Rows from expert 2 of block 11 of the audio encoder, named by matrix and row number. Rows with one number belong to one neuron. Each number is 500 + 50 x the weight over its row's rms, rounded and kept within 0 to 999. All counts start at 0. Numbers have three digits each.
# up: expert up (encoder.blocks.11.mlp.up, 8x160x160), inputs 0-159
# down: expert down (encoder.blocks.11.mlp.down, 8x160x160, transposed), outputs 0-159
up.30:487562508483583492569537583485489493597552466438452544467430462454533567420459453528523537477465509507467481531489541539504529551489556443550537513526442551461504482418526494443579459430528470532486623499540399440536495553420564535509620510469432376509628391452426453505540470519481517541462536504497484602562489491504434510544438508426513447521454524436430488615529513503471571545455521540527528459468529537444441586575562425464459503472504526525521487528485458557511598547400491
up.31:532480434519561527451567429495506420492484568462545532474559652431594468437483424516481496463468534602466524517499502558640517507536491516577498532431444491481479531431470488440476525481478510481484530505401617520460504463506550404547417521515454390523592466519491447632490563471555519574477485470505505577490480524524500512435503472540456495528514527508492556613588514424489438586466479493489536573514473546568521576547520538460403470527551573455538439571517452513462521521577478
up.32:531505434543475508562474505507533479495438543525491509557439497493476524509467481472492560524522492499475489588443596476533469541398403525469418604527451509485429538499461546532419405527525602549491522440528517523546497549523528473542570511512498498495460515414488408574533411484423564432495477633495526517640433531561459551544480554542394523441504509503531492517528471512458445401546499546387553397489468471523588534545522411445512486503435507437475521466452514562445367445483503
up.33:500492493469534494515497527533511423462354530461537501452491442518508503545492510506370464483539524478436474470508478555496608483365558451561414466582476565507490541495520552463488531549499506494426469470376570442481548456540488522514537514526423515551575502432484492533525522464468430405512556586520495540563461532583476494471582551411487494482536490594501511470430481511552509516469555462550485527526521495596444525607538598533461425420615486404378448465454523548526457460506531
up.34:464501561461477450480575480472425484501487497492527598441449516461523500578487487537494438389509492462528565501518540543582531555404479491491482418482476545486505518457492515543445477590502498514463546515382525492560473467433541577562565487481470450537489345467460496523473463505483419583493458376502526488513452470447445424433547633515494443568547558478461460461480501494511560567434473408543406567480526516474615419498519533492491522476499515517547558332467508464496512521539590
up.35:525463509484545546534465530564507478570474438402384528474458560497497566520592560416533483481527412589486554572428536440495498498500385565446526447547402485494514564429465540515645493501454468511514376456498399577567562498479559518602545495497477499543418551536484522506496501504510537495537536446514517524513536538509557410513457469544511532519487428500536454591456509452516465561464540542468540514530523476522531600593495527484356549497498404416480512561549501537499491516580502
up.36:554570481447471553465409490470452454507474466565571514471572493513595592581440593528552514499421511464510417490513602464520529477524594524520529536514494455502466446499457575484603517458546417404549541525562442497514512535429506467495623454467493477353517524539468474527480567442522502514482604474479509547624458519523498554485583533445501543485485456504513523502498461519491555504541501476484569480452483555434452500439475440545553611456398512507535495494430398493426402472423501
up.37:422496534528545437474507555548496497431492534551575588437489481459519528624489508460535544473532559446503497491533470435579467483555614495513590548526423553557468545436445494585546512425395500534502472500533445500428503536501467424503420485513575492608497561443596492485491495438493522484493582440560439425492485561448567565441377527516602458538500578537576533484600453516520490508546518474472490485522479506467497492473526576546446462634447502544399506442541463493553457506434500
up.38:440460496436423500462444503526494505514465481551534472574503482519547468486451510543459518423575473529601469467493464512522550475481469454456467519584503519445541491566531528433446503545613505431520479430436460527565532386563476474455599418540526537547466522484519591532448473592489454504495509421622455568574518471391517443469486451488489500547499448498517549546567530450551476448393462540633596458537569560553571454462569519509449597556467505467579492531479420517534540452465436
down.30:553526466562595473430440519512527515411439563532484513524455501609566522533515521461547452485415556452549528456520517581406446436510486460469574496571558514541475393494492478446511579546535513439464485435433519481497552414453537542478456465428477535577556537478489447546515428473461462516577520559463533488396554508464505587530533440495542545464554593521484470520534492456491540416412452458482577506487417425490528515396424436464471542561471449448495444430545482597475380482465547
down.31:497473432506632481573502473570475490497514533516471461481544552518511468480528495518460479468552381525515485524497543633418483461491425442552592446433437515498461543524486496471489428530465468551548569491497573659601514600520447417446542452441419419438525521496498477531577436469526443411480492414538503532393464528456561435463429553520510513520502555505400502607437505493516526478449555485473466473592500531535453545539484417510529503557458441445505525528436472536584503474518482
down.32:496613417483517493403492486553493441499459545498560352557412466586584541510471453524545564481525485536463444506480414567437552538518525479502497400460532547492607537432470549584618472534465452410469573456459529510466509544536537543485540559524505425503437528507423501433464459421528543561483494507559396562441568532509470455531501514554480498499497506445420394552494454524533522530537489499524498451482442446462553441583528469388499500542592488530545453603520504489529544531477541
down.33:521400487447574551457467551540549525587503605509483411527625561433570569489572577432621476608487468515505475460568453539490452472504541566530526488558512501561498474581488624482530436487406526574489452463549535555513473481536513416475588534509508538473480482494438543534523474438465551450481484434465478451536500440573510592470477518428596465488492483571409509543543468414490536514521484506549584446477536433408519486495506483452459530488497546586475572482473440518521579466564464
down.34:470421427500512483489421549471551522435464477452440457518511455583451527426509616469453520531469553478513552557474478412467486595474447498544495534572478420544604575530562507583483467588418474487496527437457434457540577419480538593423553481438471566556503460555474538511416549465502472480523469505481479434500538474478429555429480478525516554625472508533492554485469507491554485535526483498483490548462493497563455518539466409482435512529463491559432565590448484574549537637366511
down.35:482510591442538485618463554433572489510432438472546478447426483575525458529561490499466514470541514453506489513485511549520513488549451462540500555536508372471508491518544507530511580479519518515591528533490531498498558534534467442461559550563490469444452458506537465495434531490467337559462453487508492571524616447550484533440451558490551462471552476591554397538481560433451497390495542529565494480471583433574470527561479496454458545609440509454446466498548568507424478456654436
down.36:448559533431505514494595536568516494543483567451488556501483533464542526466506539512664489511576421465546492548601523502397484501474470552525502494476510459494590554556467509467433414516582448583454451473497502566495528446474482508446457499497544596556492521521513463576564485470615442491492631426463561482475648536528459426448562521478476454564465466406454463414515442532509425511500470462441471500466452515543596507479541446494522475511480475491448420544448499503498418607492444
down.37:475550530528441518465535450384564564480537508496412516504544537434512444508544423506552484502498466493505523568435555493514525515445454500642479487500450566449445432529524514542457492611536523412513493506503391517482453601444574476581516521489531457530469475533399505498411357445497527504454534558506547455468530485473514562455575460503365486416559500591493485458484492570529542483427414529451540479469596479558496541463593505483572479471425501495543545388507523528536466495577461
down.38:532481472485552493516448482489465490485472428484581492588558420472516506478569507520520579512417453528512516462597490444545541479552437501493508433464497497422580459562479508500479517485567484452512511433508497532556539483458390535501477469507441525462507425481459519467508474494359513513572475537449482465445396516473488426539455467486485518440416413557419645452456484557508493661474434474551411435536529547470566419530483559468492520491433485465528482528494404569533416390510603